Weights of a small image VQ-VAE.
Data: trained on dashed paths with two dots that lie on the same path or on different ones, 295000 training examples.
Rows from block 5 of the encoder, named by matrix and row number. Each number is 128 + 24 x the weight over its row's rms, rounded and kept within 0 to 255. All counts start at 0.
# fc2: squeeze-excite expand (encoder.blocks.5.se.fc2.weight, 384x24), inputs 0-23
fc2.77 [141 157 180 120 125 125 155 128  78 108 131 141 102 110 148 122 112 121 115 118 130 179  91 114]
fc2.78 [125  71 156 148 155  81 130 122  98 139 130 141 128  79 122 157 139 125 136 139 129 132 167 116]
fc2.79 [173 154 113 126 159 129  83 115 113 184 141 139 154 115 144  97 120 153 124 110 105 110 125 123]
fc2.80 [132 151 129  77 132  94 122  88 134 135 129 137 147  92 118 172 152 112 161 159 138 154 125 110]
fc2.81 [111  93 148 111 157 119 148 124  84 133 162 151 148  74 153  84 136 124 132 132 131 149 144 127]
fc2.82 [140 118 152 172 105  95 114 106 153 124 119 102 124 153 122 169 141 100 148 139 149  88  90 119]
fc2.83 [ 95 115 153 108 112  90 137 114 125 142  97 136 107 134 127 158 170 112 166 156 165  95 116 142]
fc2.84 [150 182 146 117 109 106 118 132 123 112  74 125  81  93 131 114 154 126 154 135 142 133 147 142]
fc2.85 [120  94 127  88 171 114  77 135  86 130 126 147 156 152 166 124 113 137 132 119 130 126 143  99]
fc2.86 [ 81 143 135 165  89 111 116 118 154 135 109 131 127 128 145 137 158 126 160 165 152 133 111  81]
fc2.87 [ 80 118 129 181 160 154 118 102 126  91 165 141 128 162  98 114 116 134 115 124 126 116 132 106]
fc2.88 [190 134 133 120 138  82 172 146 125 144 121 100 113 102 151 119 120 159 108  98 112 131 137 133]
fc2.89 [154 172  72 156 112 126 120 125 173 169 113 130 132 124 118  90 135 138 156 150 134 123 135 127]
fc2.90 [ 88 118 151 128 104 147 123 144 121  59 152 104 144 135 110 125 139 168 133 155 154 140 150 129]
fc2.91 [ 90 121 124  76 120 110 165 163 140 128 120 148 121 146 159 104 103 142 114 118 104  82 135 146]
fc2.92 [185 145 133 121 143 124 106 125 180 104 129 141 136 145 137 123  97 124  98  98  88 116 141 101]
fc2.93 [146 139  66 168 113 151 113 130 126  78 125 125 126 181 127 110 134 143 134 125 132 106 119 147]
fc2.94 [136 128  72 107 136 155 114 140 134  58 131 137 101 149 120 132 130 165 130 137 124 160 124 144]
fc2.95 [158  85 114 100 145 173 103 155 132 111 123 110 141 148 136  95 139 151 128 144 147  81 130 104]
fc2.96 [103 120 159 152 147  99 112 122 112 171  98  81 128 158 125 139 102 161 115 106 106 136 126 158]
fc2.97 [124  58 141 105 143  77 128 107 157 171 142 152 126 138 134 109 143 130 131 137 136 102 132 126]
fc2.98 [131 147 108 175 149 165  91 134 145 142 106 164  91 112 102 123 133 118 139 132 137  88 108 156]
fc2.99 [138 161 133 163 152 128  57  82 128 108 139 115 165 126 150 119 119 122 122 128 128 147 142 109]
fc2.100 [130  90 135 107 137 140 117  90  95 165 118 149 180 186 126 130 127 152 141 120 125 133 122 132]
fc2.101 [126 124 115 171 129 121 145 120 171 116 167  98 138 117 128  74 109 155 115 103 103 155 149 140]
fc2.102 [119 102 101 104 147  78 168 132 166 153 121 143 108 156 132  94 123 118 142 137 129  83 122 119]
fc2.103 [175 114 152 112 118 166 107 141 165 103 115 118 108  81 163 124 125  95 131 121 123 132 162 122]
fc2.104 [116 131 127 126  93 135 101 143 141 122 109 172 100 155 154 153 126 162 132 128 130  73  87 112]
fc2.105 [138 174 130 163 167 105 129 114 134 127 122 116 104 156 159 114 115 104 111  97 105 114 149 175]
fc2.106 [171  93 133  92 108 128 147 129 185 146 148  93 159 126 122 113 128 156 121 106 137 148 138 110]
fc2.107 [ 55  98 133 158 164 133 129 131 131 106 174 111 117 157 140 139 130 146 127 128 137 143 125 106]
fc2.108 [186 105 109 155 140 133 122 106  86 113 112 110 135 122 159  92 131 153 125 116 121 164 106 152]
fc2.109 [101 142  68 116 128 168  96 129 106 101 107 131 134 132 124 134 140 154 140 141 140 178 156 117]
fc2.110 [135 152 134 121 110 113 102 151 126 101 110 155  91 121 150 121 129 100 149 149 118 189 106  87]
fc2.111 [115  92 142 125 134 154  89 135 107 136 138 193 146 160 100 141 123 131 119 128 119  85 104 130]
fc2.112 [175  86 124 169 120 148 145 116  90 120 127 149 148 153 146  98 119 146 124 113 126  80 112 132]
fc2.113 [139 156 179 179 128 125 118 142 142 140 145  97 143  66 106 110 126 112 133 124 129 122 129 102]
fc2.114 [ 64 146 153 110  99 121 111 102 139 143 121 127 128  94 114 154 120 153 127 122 138 160 165  96]
fc2.115 [143 135  99  81 143 129 174 150  85 126 151  81 112 130 147 124 138 154 128 132 122 151 161 131]
fc2.116 [143 121 125 170 157 136 152 115 105  90 124 100 141 130 155 137 120  63 126 114 119 166 121 145]
fc2.117 [114  90 133  98 110 161  95 146 114 147 163 144 143 123 113 129 118 184 114 123 126  98 150  95]
fc2.118 [137 126 156 157 127 151  87 138 150  82 149 111 118 102 141 150 143  81 129 154 160 119 108 105]
fc2.119 [128 122  99 169 120 155  95 100 118 106 127 154 122 158 143 141 153 148 151 145 151 107  76 106]
fc2.120 [155 108 139 143 170 141  97 107 145 178  89 101 112 116 154 154 136 115 143 137 143 110 156 146]
fc2.121 [145 102 129 138 120 128 147 146 116 131 145 137 116 148 150 144 155  90 156 149 159  84  78  89]
fc2.122 [150  75 148 114 120 131 158 127 165 132 144 136 136 160 120 116 121 163 131 129 118  84  77 119]
fc2.123 [152  92 150 137 123 119 163 149 149 126 127 118  86  94 111  76 126 159 138 138 143 145 128  90]
fc2.124 [148 166  85 144 131 146 168  82 147 126 144 145 129 115 127  97 110 143 111 108 109 111  99 160]
fc2.125 [ 79 167 121 173 128  77 111 158 109 103 136 135 132 133 122 135  97 122 113  90 126 137 127 141]
fc2.126 [193 152 105 115 136 149 156 140 103 123 101 125 134 125 106 151 133 159 124 134 128 111 102  78]
fc2.127 [125  98 170 101  95  63 157 136 128 128  99 124 110 126 128 126 132 153 135 133 144 147 168 138]
fc2.128 [132 124 142 126  57 110 118 186 148 127 126 153  76 124 124 131 134 146 136 140 139 130 136 122]
fc2.129 [176  95 101 151 152 145  96 139 140 109 153 100 128 184 123 105 118 153 119 110 115 141 137 135]
fc2.130 [141 175 134 175 135 124 126 157 132  85 159  80 148 118 111 116 113 113 102 113 110 143 136 110]
fc2.131 [109 156 123 137 165  93  89  78 130 119  92 148 142 126 160 126 149 148 153 159 135 131 139 109]
fc2.132 [119 113  64 148 102 160 147 156 177 106 133 150 111 161 113 123 133 119 115 132 117 123 137 153]
fc2.133 [128 137 146 187  90 147 124 149 143 116 105 158 131 164 114 117 130 120 124 133 133  69 107 111]
fc2.134 [108 154 128 187 110 133 111 122 149 143 129 152 117 173 136 130 133 115 125 134 126  77  90  98]
fc2.135 [170 144  93 132 171 123 186 112 114 133 130 104  91 146 110 131 118 127 117 120 107 112 161 140]
fc2.136 [119 126 189 148 150 121 128 139 157 115  99  79  74 115 137 124 132 162 135 122 135 127 130 112]
fc2.137 [149 111 179 138 139  55 120 131 125 144 101 119 115 155 145 125 120 144 125 129 129 110 101 164]
fc2.138 [136 155 137 138 125 132 182 101 129 111 136 112 147  70 101 129 130 177 119 133 135 135 135  90]
fc2.139 [133 117 114 161 163 117 113 116 102  86 141 121 103 111 144 153 101 170 118 114 104 167 132 164]
fc2.140 [129 128 130 124 143 137 140 145  99 160  95 195 127 115 136  90 120 162 122 115 114 118 140  83]
fc2.141 [177 111 108 118 128 141 129 136  90 108 175 156 136 139 125 133 113 149  97 112 102 125 107 177]
fc2.142 [121 159 120 139  81 153 150 147  98 109 107  82 145 132 149 137 125  92 122 123 118 131 103 175]
fc2.143 [130 134 129 171 135 143  88 111 115 143 136 127  71 120 103 122 128 150 114 116 116 149 127 191]
fc2.144 [129 119 139 140  74 157 129 159  99 129 118 161 160 168 127 133 123 112 133 127 113  97 123  78]
fc2.145 [148 137 113  93 103 164 140 152 151  82 118 124 142  82 157  77 134 139 138 120 143 139 121 124]
fc2.146 [108 118  83 165 122 137 160 115 144  82 121 119 122 143 142 134 143  80 136 147 132 161 126 168]
fc2.147 [ 74 131 130 171 128 170 110 105  96 103 143 168 141 122 122 173 123 127 123 126 118 134 142 116]
fc2.148 [116 113 149  93 130 136 146 157 122 127 135  95 150 140 163 110 102 131 101  87  99 185 137 138]
fc2.149 [173 161 144 135 142  88 129 104 120 118 159  73 104 130 143 137 120 128 106 101 102 160 120 131]
fc2.150 [ 86 116 128 123 120 155 141 138 122 118 148 157 124  73 126 108 147 152 153 168 164 126  90 138]
fc2.151 [148 145 165 139 126 136 157 116 106 116 128 131 120  38 134 108 124 143 127 131 138 124 159 118]
fc2.152 [108 122 139 181  98 113 133 152 132 108  78 119 115 154 100 144 140 140 139 146 142  90  91 139]
fc2.153 [110 149 140 155 133 135 182 120 116  94 158 137 107  61 133 113 132 128 132 117 129 149 146 100]
fc2.154 [147 116 112 106 188 117 126 114 104 104 130 173 125 126 127  84 140 169 141 144 130 137 124  93]
fc2.155 [100 112 122 138 117 162 170 129 127  91 118 104 110 103 136 117 130 179 136 138 132 177 139  94]
fc2.156 [102 129 134 158 155 165 122  87 109 158  95 117  84 138 130 123 132 161 135 139 133 101 105 165]
fc2.157 [130 124 130  83 128  87 144 112 116 163 179 108 144  89 127 178 136 120 134 142 133 151 127 126]
fc2.158 [126 167  97 112 137  97 138 142  92 161 150 156 147 121 131 128 154 138 147 159 160 132  88  99]
fc2.159 [147 148 134 123 139  74 159 128 114 137 105 115 115 113 146 121 120 187 109 110 115  97 137 168]
fc2.160 [126 133 164 105 137  93 150 117 142 162 108 159 122  72 148 145 116 172 116 125 120 139 147 154]
fc2.161 [135 122 130 154 131 131  78 114  87  85 128 152 127 166 119  90 123 151 131 124 141 174 141 145]
fc2.162 [124 131 140  75 152 117  81 144 114 137 133 181 153 149 122 137 121 165 117 127 117 109 151  99]
fc2.163 [105 136 178 139 141  94 153 107 127 151 105 117 137  72 121 119 130 162 148 147 147 124 131  91]
fc2.164 [ 93 176 150 145 137 136  91 129 181 117 134 125 146 158 117 153 116 135 101  92 114 148 141 116]
fc2.165 [ 94 151 116 108 136 173 100 102 150 117 154 174 139 107 114 135 119 174 123 108 119  99 118 134]
fc2.166 [101 169 123 168  96 115  98 102 167 119 129 128 187 131 129 120 118 136 119 115 123 114  95 141]
fc2.167 [158 129 135 135 122 107 128 136 125 146 134 172 142 105 135 112  92 186  98 102  97 143 144  92]
fc2.168 [184 139 152 160 127 116 153 123 125 122 144 127 135  71 157 109 113 147 118 102 105 131 149  94]
fc2.169 [ 99 129 169 111 122  99 138 142 153 105 135  93  99 130 135 102 155 149 145 155 153  91 116  91]
fc2.170 [ 99  99 169 116 124  70 137 119 125 112 138 104 116 146 131  87 151 118 155 144 154 106 109 152]
fc2.171 [104 113 129 201  98 139 140 156 133 113  92 113  92 138 109 139 124 117 131 121 133 171 119 125]
fc2.172 [109 144 136 160 126 130  99 132 146 127 127 152 126 162 123 123 142 163 147 138 142 117  74  65]
fc2.173 [111 159 143 133 143 142  92 116 165 103 134 186 103 135 157 143 101 141 137 118 135 134  82 133]
fc2.174 [126  78 129 128 110 141  81  81  89 109 118 143 140 103 177 124 132 142 145 133 134 112 129 143]
fc2.175 [123 166 167 111 148  82 132 118 162 141 108 107 109 132 125 154 126 147 120 129 116 136 121  65]
fc2.176 [169 166 139 138 143 112 141 119  84 112 135 144 126  65 127 122 120 145 117 120 120 137 171 100]
fc2.177 [131 112  54 160 114 151 124 126 117 106 136 134 125 159 110 149 122 149 114 116 116 120 164 167]
fc2.178 [115  76 152 114 116 129 115 177 115 108 120 143 139 140 191 165 138 123 129 134 124 124 119 100]
fc2.179 [126 132 150 128 131 153 156 119  97 100  79 118 139  83 111 142 112 134 122 122 113 183 164 130]
fc2.180 [127 155 160 141 136 110 108 100 163 129 135 144  78  62 124 113 132 153 141 151 136 116 125 116]
fc2.181 [ 86 112 166 171 124 124 100 146 143 137 134 140 162 139 158  93 101 111 105 103 117 134 121  96]
fc2.182 [169 113 127 177 130 118  95 142  98 131 168 119 123  99  88  85 134 138 141 145 133 135 106 131]
fc2.183 [154 126 179 129  97 117 133 140 160 142 119 120 105 147 131 120 150  97 154 132 139  86  98 173]
fc2.184 [ 93  99 119 130  80 161 140 162  96  91 144 107 100 121 117 106 131 135 132 136 148 168 141 136]
fc2.185 [152 126 159 148 102  89 145 150 157 136  97 108 132  87 152 105 115 176 128 141 134 125 160 126]
fc2.186 [145  98 134 116 134  38 137 134 152 161 158 130 139 116 124 146 120 140 132 121 128 130 113 105]
fc2.187 [133 103 137 164 137  87 100 124 154 119 105 121 140 140 151  70 130 165 152 136 138 140 150  97]
fc2.188 [136 122 112 102 129 162 132  96 126 102 191 103  80 129 129 125 123 178 128 129 120 130 143 141]
fc2.189 [125 113 136 104 135 130 134  72 106 121 143 144 178  88 161 132 106 140 103 106 104 159 131 140]
fc2.190 [174 149 144 147 127 132 119 113 139 113 205  93 137 128 134 150 112 107 133 112 111 116 106 108]
fc2.191 [108 180 146 105 112 107 179 145 153 107 107 141 152 118  97 129 128 113 122 118 123  82 148 123]
fc2.192 [142 138 147  89 169 113 125  80 136  92 144 140 166 140 182 121 121 139 123 123 123 100 129 118]
fc2.193 [160 138 119 140 165 103 159 112 169 138 108 141  93 164 163 130 101 125  99 113  93 120 136 124]
fc2.194 [132 152 160  62 114  89 128 121 155 147  95 150 121 132 111 145 137 154 135 142 133 116 164 109]
fc2.195 [125 132 191 144 120  53 125 114 134 127 105  98 131 139 118 142 148 144 138 146 149 132 122 145]
fc2.196 [146 127 163 114 175 133  71  83  99 144 138 136 146 142 137 135 105 132 103 114 125 142 159 123]
fc2.197 [145 124 127 112 162 116  74 119 109 150 153 138 166 100 174 126 119 160 118 115 114  97 143 107]
fc2.198 [129 124 192 157 144 125 122 122 154 104 103  82  94 164 144 153 131 151 114 114 129 117 118 122]
fc2.199 [149 159 101 152 145 114 101 126 120 163 132 131 126 155 116 156 146 154 133 148 136 115 149  58]
fc2.200 [127 109 139 137 185 106  86  94 135 122 148 126 112 125 124 145 147 153 156 145 151 107 127  78]
fc2.201 [119 125 167 155 153 123  83  96 135 127  97 148 150 131 121 171 120 103 106 110 132 101 158  99]
fc2.202 [ 91 108 123 144 168 155 123 100 112 109 144 139 145 126 193 117 118 109 108 112 115 163 134 104]
fc2.203 [144 124  64 116 139 168 106 128 146  85 123 113  99 154 136 135 134 146 136 135 135 175 118 144]
fc2.204 [ 91  91 153 130 146  95 184 124 143 135 150 117 140  79 127 130 126 150 122 123 134 140 145  90]
fc2.205 [ 87 120 151 153 134 120 155 117 130 134 109 125  94  85 152 178 134 140 128 143 146 142 130  77]
fc2.206 [120 113 145 163 155 143 120 165 151  77 126 109  89 184 125 104 116 112 116 128 116 135 115 127]
fc2.207 [158 117 132 145 137  98 145 104 148 104 153 108 141 110 175 104 122  90 113 110 111 182 121 134]
fc2.208 [127 124  95  90 130 171 112 113 112 134 118  98 108 135 148 104 142 158 131 130 133 192 104 109]
fc2.209 [122  96  88 107 124 134 135 108 115  75 144 127 177 145 163 108 147 158 144 133 142 156 117 126]
fc2.210 [134 129 143 151 158 122  73  78 122 173 116 120 121  94 179 133 130 108 127 129 132 132 125 139]
fc2.211 [136 127 105 145 187 128 163  97 125 114 105 108 149 124 175 110 119  76 123 122 129 129 120 143]
fc2.212 [140  99 138 157 150 131 131 153 151 118  88  77 111 141 134 139 135 153 130 121 121  77  93 156]
fc2.213 [107 159  99 183 109 139 164 130 133  78 123 120 102 140 129 142 126 117 138 122 123 103  85 143]
fc2.214 [177 102 121  94 141 120 146 112 173  88 173  92 125 112 138 139 127 125 132 137 136 119 108 103]
fc2.215 [150 109 130 119 129 113 101 112  96 105  86 172 131 169 155 128 140 138 157 156 123 142 105  90]
fc2.216 [159 117 153 137 132  86 103 130 167 100 126  73  90 146 124 101 141 132 117 119 130 136 143 162]
fc2.217 [128 118 127 154 154 153 150 111 162 104 140 117 105  54 139 149 114 153 107 119 123 160 131 136]
fc2.218 [184 142 148 152 120 152  71 129 128  84 144 116 161 111 116 114 122 112 123 131 143 121 159 128]
fc2.219 [135 133 134 133 139 138 102 109 144 131 150 120 111 108 116 124 114 131 104 109 102 146 220 142]
fc2.220 [154 174 128  91 122 117  86 136 146 118 161 130 110  79 111 148 134 164 122 120 124 122  99 147]
fc2.221 [116 150 165 141 158 112 131 111 141 163 118 118  47 143 145 142 121 146 127 131 131 115 111 107]
fc2.222 [141  53 114 141 125 108 121 105 145 114 175 151 125 121 125 130 122 142 137 122 122 182 135 122]
fc2.223 [119 146  79 132 145 132 144 113  82 110 167 121 121 160 150  88 121 172 111 120 115 141 132 147]
fc2.224 [133 160 130 197 146 110 114 121 164 105 149  93 115 140 139 100 142  83 122 126 129 137 131 123]
fc2.225 [175 119 107  85 117 168 129 119  97 111 124 134 131 193 136 119 126 124 139 130 132 107  97 139]
fc2.226 [103 137 121 208 124 146 119 126 136 103 139 146 132 170 121 128 125 116 124 129 132  83  97 122]
fc2.227 [167 173  99  93 185 100 110 121  99 116 137 143 118 117  99 142 114 132 115 104 124 135 121 137]
fc2.228 [133 151 146 167 103 112 145 146 145 129 110  95 124 165 122 157 130 113 135 135 130 102  61 105]
fc2.229 [127 156 140 121  93 133 158 157 148 157  69 145 114 157 142  98 110 162 112 108 115 148 122 126]
fc2.230 [ 86 124 133 165 150  96 132 100 112 113 169 122 102 108 168 148 140 173 139 133 138 120 106 126]
fc2.231 [140 103 108 207 118 146 122 126 128 105 114 161 104 149 109 135 140 115 132 146 140  90 110 138]
fc2.232 [ 85 128 120 121 152 166 117 142  92  96 164 129 122 165 117 127 115 166 120 117 116 123 144  81]
fc2.233 [ 97 111 107  93 127 156  99 127 118  89 112 143 130 130 116 128 131 165 144 149 144 163 142 186]
fc2.234 [127 143 138 161 116 106 141 156  95 149 174 139  99 162 174 104 110 132 111 112 112 136 103 103]
fc2.235 [121 171 171  73  84 123 127 100 113 136 137 124 153 133 153  87 135 133 138 132 138 104 133 134]
fc2.236 [ 88 166 122 172 144 155 165 119 114 123 121 137 140 121 128 144 119 119 113 122 132  78  90 162]
fc2.237 [147 135 156 152 114 128 143 120 132 107 106 137 130  37 120 132 126 152 131 131 135 151 150 105]
fc2.238 [157  85 129 149 111 149 107 106 103 165 146 149 160 142 117 137 114 155 102  94 103 163 117 116]
fc2.239 [ 87 125 116 128 123 163 122 118 135  93 150 143 188 115 146 119  98 140 107 102 102 162 148 123]
fc2.240 [ 79 120 142 184 127 135 118  94 114 120 140 114 126 118 153  97 117 179 120 117 114 146 156 111]
fc2.241 [ 74 119 143 110 115  69 159 144 135 146 114 118 103 122 133 145 135 148 139 143 142 106 135 176]
fc2.242 [155 112  94 172 137 127 153 138 147  94 137 155 101 159 113 123 111 164 114 109 115  88 117 153]
fc2.243 [ 76 142 128 135 101 152 131 114  84 149 144 121 169 152 134 127 148 186 122 144 137 124 124 113]
fc2.244 [ 91 136 137 138 129 123 127 134 147 173 106 122  99 161 130 101 131 140 120 123 120  74  73 144]
fc2.245 [104  89 138  86 139 146  97 115 156 106  90 138 134 161 149 128 153 154 145 152 159 115 141 108]
fc2.246 [134 157 125 143  97  82 149 126 131 119 106 113 110  88 119 163 157 142 158 138 163 141 169 133]
fc2.247 [173 165 118 126 157  82 140 157 149 127 129 120 121  93 116 105 118 106 134 128 140 146  78 111]
fc2.248 [144  99 143 106  41 136 130 171 123 112 125 156 116 133 151 138 134 122 139 126 121 116 137 145]
fc2.249 [159 114 162 143 131  99 146 150 128 103  63 133 138 132 121 111  97 151 106 108  97 152 143 141]
fc2.250 [111 150 114 222 136 148 145 100 133 117 119 117 131 105 131 117 128 137 117 126 124 107 119 154]
fc2.251 [ 76  88 168 139 139 115 125 105  89 117 146 110 156 102 160 114 129 168 132 121 125 137 133 114]
fc2.252 [ 72 152  92 195 111 128 140 140 114 130 126 150 136 166 128 124 127 120 119 129 135 104 116 151]
fc2.253 [146 138 135  93 126 110 147 146 104 116 129 122 139 142 104 111 105 126 105 109 126 199 174 104]
fc2.254 [ 79 132 175 139 152  94 138 117 122 122 124 106 117 144 134 150 139 113 133 127 126 149  75 173]
fc2.255 [125 132 127 174 156 132 107 114 136 106 139 139 197  97 133 148 100 145 130 124 132  90 130 100]
fc2.256 [ 90 127 114 108 123 163 145 133 177 103 168 127 141 101 135 101 132  88 120 137 141  98  96 127]
fc2.257 [103 182 125 102 144 155 147 135 129 122 117 116 133 124 130 132  98 148  98  90  87 136 106 173]
fc2.258 [125  99 109  87 200 113 151 110 126 133 133 148 153 130 160 121 140 144 138 140 138  90 118 110]
fc2.259 [162 134 133 124  99 133 160 130 121 128 133 106 121  62 116 120 149 150 149 146 138 167 140  81]
fc2.260 [103 155 131 148 156  75 146 116 106 141 158 140 118 135 131 166 108 142  92  97 104 157 139 114]
fc2.261 [113 111 108 162 129 186 113  86 112 124 113 122  99 189 134 123 117 143 120 120 130 127 157 131]
fc2.262 [114  85 125 170 140 131 124 153 123 115 111 109  91 132 138 158 128 163 134 121 135  73 121 167]
fc2.263 [ 82 148 164 144 140  67 138 123 137 134 101  92  85 152 126 123 146 147 143 133 131 133 139 143]
fc2.264 [133 116 172 142 160 106 145 103 137 149 115 116  88 142 119 123 129 155 139 126 133  65  92 141]
fc2.265 [160 114 129 181  90  96  79 112 132 115 134 144 145 133 133 101 142 136 140 146 124 151 104  93]
fc2.266 [156 171 114 110 143 131 112 129  93 123 153 117 145 106 170  82 145  85 134 134 135 158 133 108]
fc2.267 [153 110 114 134 104 134 100 116 118  97  97 149 153  96 129 107 118 176 122 130 123 190 143 123]
fc2.268 [175  89 125 109 152 140 129 142 151 138 137 100 123 129  95 160 109 140  83  98 114 156 136 152]
fc2.269 [143 125 155 170 120 117 107 138 151 111 131 124 164 125 100 163 161 120 140 158 159  94 136  87]
fc2.270 [137 145 173 151 134 121 115 143 123 148 101 119 107 172 132 100 123 172 130 133 117  93  78 111]
fc2.271 [127 111 174  73  98 152 141 126  86 105 168 153 134 106 139 146 124 105 131 133 125 133 104 122]
fc2.272 [139 138 192 123 119  93 144 131 123 166 128 128 165 115 146 132 130  97 132 123 119  94 127  79]
fc2.273 [115  87  93 121 144 157 111 131 113  80 150 119 159 106 136 118 135 125 131 137 128 185 155 150]
fc2.274 [148 140  96 150 133  88 146 136 123 134  99 161 109 158 120 134 110 193 118 119 122 151  94 134]
fc2.275 [150 147 124  93 109 151 129  97  99 126 157 143 128  91 126 125 113 196 107 112 109 148 143 137]
fc2.276 [165 142 143 146 139 131 103 111 152 107 135 124 139 147 109 184  99 131  90  94 102 112 145  97]
fc2.277 [163 117  98 107 116 137 124 153 142 108 103  97 135 159 120 153 111 193 114  95 118 144 143 124]
fc2.278 [133 103 114 133 180  78 154 102 134 161  78 144 120 144 148 111 112 151 108 121 117 125 122 117]
fc2.279 [160  85 121 113 158  88 116 101 137 108  95 155 162 121 101 133 158 151 163 141 141 130 134 129]
fc2.280 [138 145 155 145 145  66 133 123 117 134 138 129  97  82 116 102 129 118 138 135 128 126 153 184]
fc2.281 [151 151 141  92 143 142 131  94  75  89 107 160 124 160 151 104 146 110 137 125 127 126 149 107]
fc2.282 [137 121 128  88 159 146  98 125 122 147  93 195 143 165 134 141 119 163 117 127 125 111 121 118]
fc2.283 [ 92 125 111 173 121 124 185 130 111 110 154 110 150  91 154 119 129 156 123 129 126 149 134  90]
fc2.284 [126 128 150 124  91 155 142 197 114 101  95 129 120 134  78 103 133 136 128 131 136 130 150 147]
fc2.285 [144 127 177 135 157 141 121 130 119  91 109  85 120 140 134 145 122 170 113 108 116 117  87 167]
fc2.286 [ 65 145 154 119 107  86 113 113 125 147 104 127 125 149 147 156 151 112 150 156 147 111 112 153]
fc2.287 [140 133 136 165 116 145  78 138 139 155 127 166  93 135 103 165 143  81 136 121 133 127  97 133]
fc2.288 [ 62 158 132 165 109 109 108 128 153 129 119 125 101 105 141 183 111 137 111 118 121 123 123 138]
fc2.289 [127 132 106 101 117 156 129 145 106 110 122 126 137 103 112  96 135 193 134 135 136 156 150  75]
fc2.290 [136 130 166 116 157 122 103 136 117 133 136 115 162  89 141  69 114 163 114 120 122 160 161 132]
fc2.291 [132 126  71  94 146 140 148 138  97  97 146 146  71 143 117 141 135 166 137 131 142 140 133 141]
fc2.292 [134 107 150 179 147  99 146 151 117 135 127 143 133 118 169 117  98 103 103  94  90 157 138 117]
fc2.293 [ 94 143 144 174 118 138 121 139 106  94 126 160 140 156 114 151 105 172 107 100  98 114 104 127]
fc2.294 [140 106 148 129 140 112 145 159 109  96 176  85  92 156 119 117 118 164 118 114 122 137 157 100]
fc2.295 [115 139  90 199 129 166 143 133 117 108 121 141 117 141 100 147 121 153 120 124 121  83 109 128]
fc2.296 [107 139 112 151 133 128 115 125 137 113  94  78 125  89 124 136 137 118 143 141 140 161 166 187]
fc2.297 [138 125 165 136 152  74 101 101 112 131 125 175 128 121 128 121 103 147 111 106 104 113 142 172]
fc2.298 [ 93 107 131 114 144 124  87 155 113 160 138 156 165 160 127 104 113 175 102 107 116 118 125 110]
fc2.299 [112 130  74 155 135 125 118 122 128 114 142 204 141 161 113 120 119 124 128 119 118  95 126 152]
fc2.300 [132 122 112 128 176 130 113 152 117 106 143 124  90 119 144 108 105 152  92 118 115 125 101 190]
fc2.301 [115  80 120 147 139 153 120 145 144 146 154 123 135 137 119 174 114  71 113 103 110 152 119  96]
fc2.302 [116 126 139 130 110 143 133 144  97 121 122 110 151  63 122  92 158 179 138 154 153 134 135 110]
fc2.303 [122 116 129 159 133 125 114 129 129 104  98 143 160 155 156 116  92 172  99 106 108 176 127 100]
fc2.304 [131 111 139 148 118 145 140  87 135  90 124 140 172 164 120  97 117 165 125 125 116  77 149 139]
fc2.305 [ 95 145 162 149 112  85 117 141 125 123  95 124 102 121 118 164 130 161 150 130 149 105 179 130]
fc2.306 [135 162 150 149 109 135  90 109 114 143 118 137 151 142 156 114  87 154  98  88 103 143 158 103]
fc2.307 [127 105 111 214 150 144 122 133 118 106 118 139 135 141 125 130 120 120 117 119 126  94  80 125]
fc2.308 [134 143 112 155 151 143 143 112 129  97 112 120 103 141 139 169 114 130 131 116 125 162 165  60]
fc2.309 [125 151 194 160 117  98 101 108 136 115 122 143 109  85 130 170 127 104 129 132 129 119 141 147]
fc2.310 [ 96 197 136 120 133 128 157 130 152 116 156 101 109 131 114 102 120 126 112 119 129  86 130 166]
fc2.311 [133 115  99 129  96 149 125 168  68 133  76 161 149 125 132 142 140 116 144 127 119 124 109 152]
fc2.312 [137 129  92 135 147 149 106 155 117 188 127 114  82  77 104 136 136 145 119 136 136 113 115 139]
fc2.313 [180 137 139  76 128 139 144 139 120 154 118 110 107 120 124 186 106 124 135 133 105 108 151 104]
fc2.314 [120 148 153 114 102 134 104  96 139 106 152 140 189 101 173 115 110 115 108 111 105 152 133 136]
fc2.315 [121 166 127 116 125 118 138 143 139 137 108 161 113 121 148 112  95 176  79  88  94 138 137 149]
fc2.316 [118 134 174 118 130  93 106 119 148 135 130 108 155 161 125 134 134 152 132 141 134 118  51 120]
fc2.317 [ 92 134 130  81 109 132 137 148 124 135 146 128 175 148 161 139 114  94 109 108  97 145 149  91]
fc2.318 [115 149 120 144 119 136 156 144 109 159 111 151 139  64 129 105 118 139 120 115 116 160 139  72]
fc2.319 [135 127 156 121 161 108 147 127 103 132  85 130 171 104 164 113 100 144 109 111 102 127 150 170]
fc2.320 [153 115 116 126 104 131 179 118 152 169 159 160 134  80 130 115 113 129 102 116  99 151 120 109]
fc2.321 [146 151 152 128  99  91  91 137 130 120 156 141 150 152 158 106  95 143  97 101  89 148 116 140]
fc2.322 [ 91 155  92 160 123 168 130 142 127 106 133 154 112 149 137 109 155 129 143 143 136 112  67 121]
fc2.323 [135 137 153 177 131 133  86 110 140 109 131 140 101 185 130 128 115 140 127 121 128  76 105 145]
fc2.324 [125 128 149 137 125  48 157 114  94 138 143 147 149  95 127 121 121 163 119 126 120 133 138 156]
fc2.325 [152 138 146 175 133 137 165 110 103 101 136 119 118  76 127 119 121 178 113 116 108 157 115 125]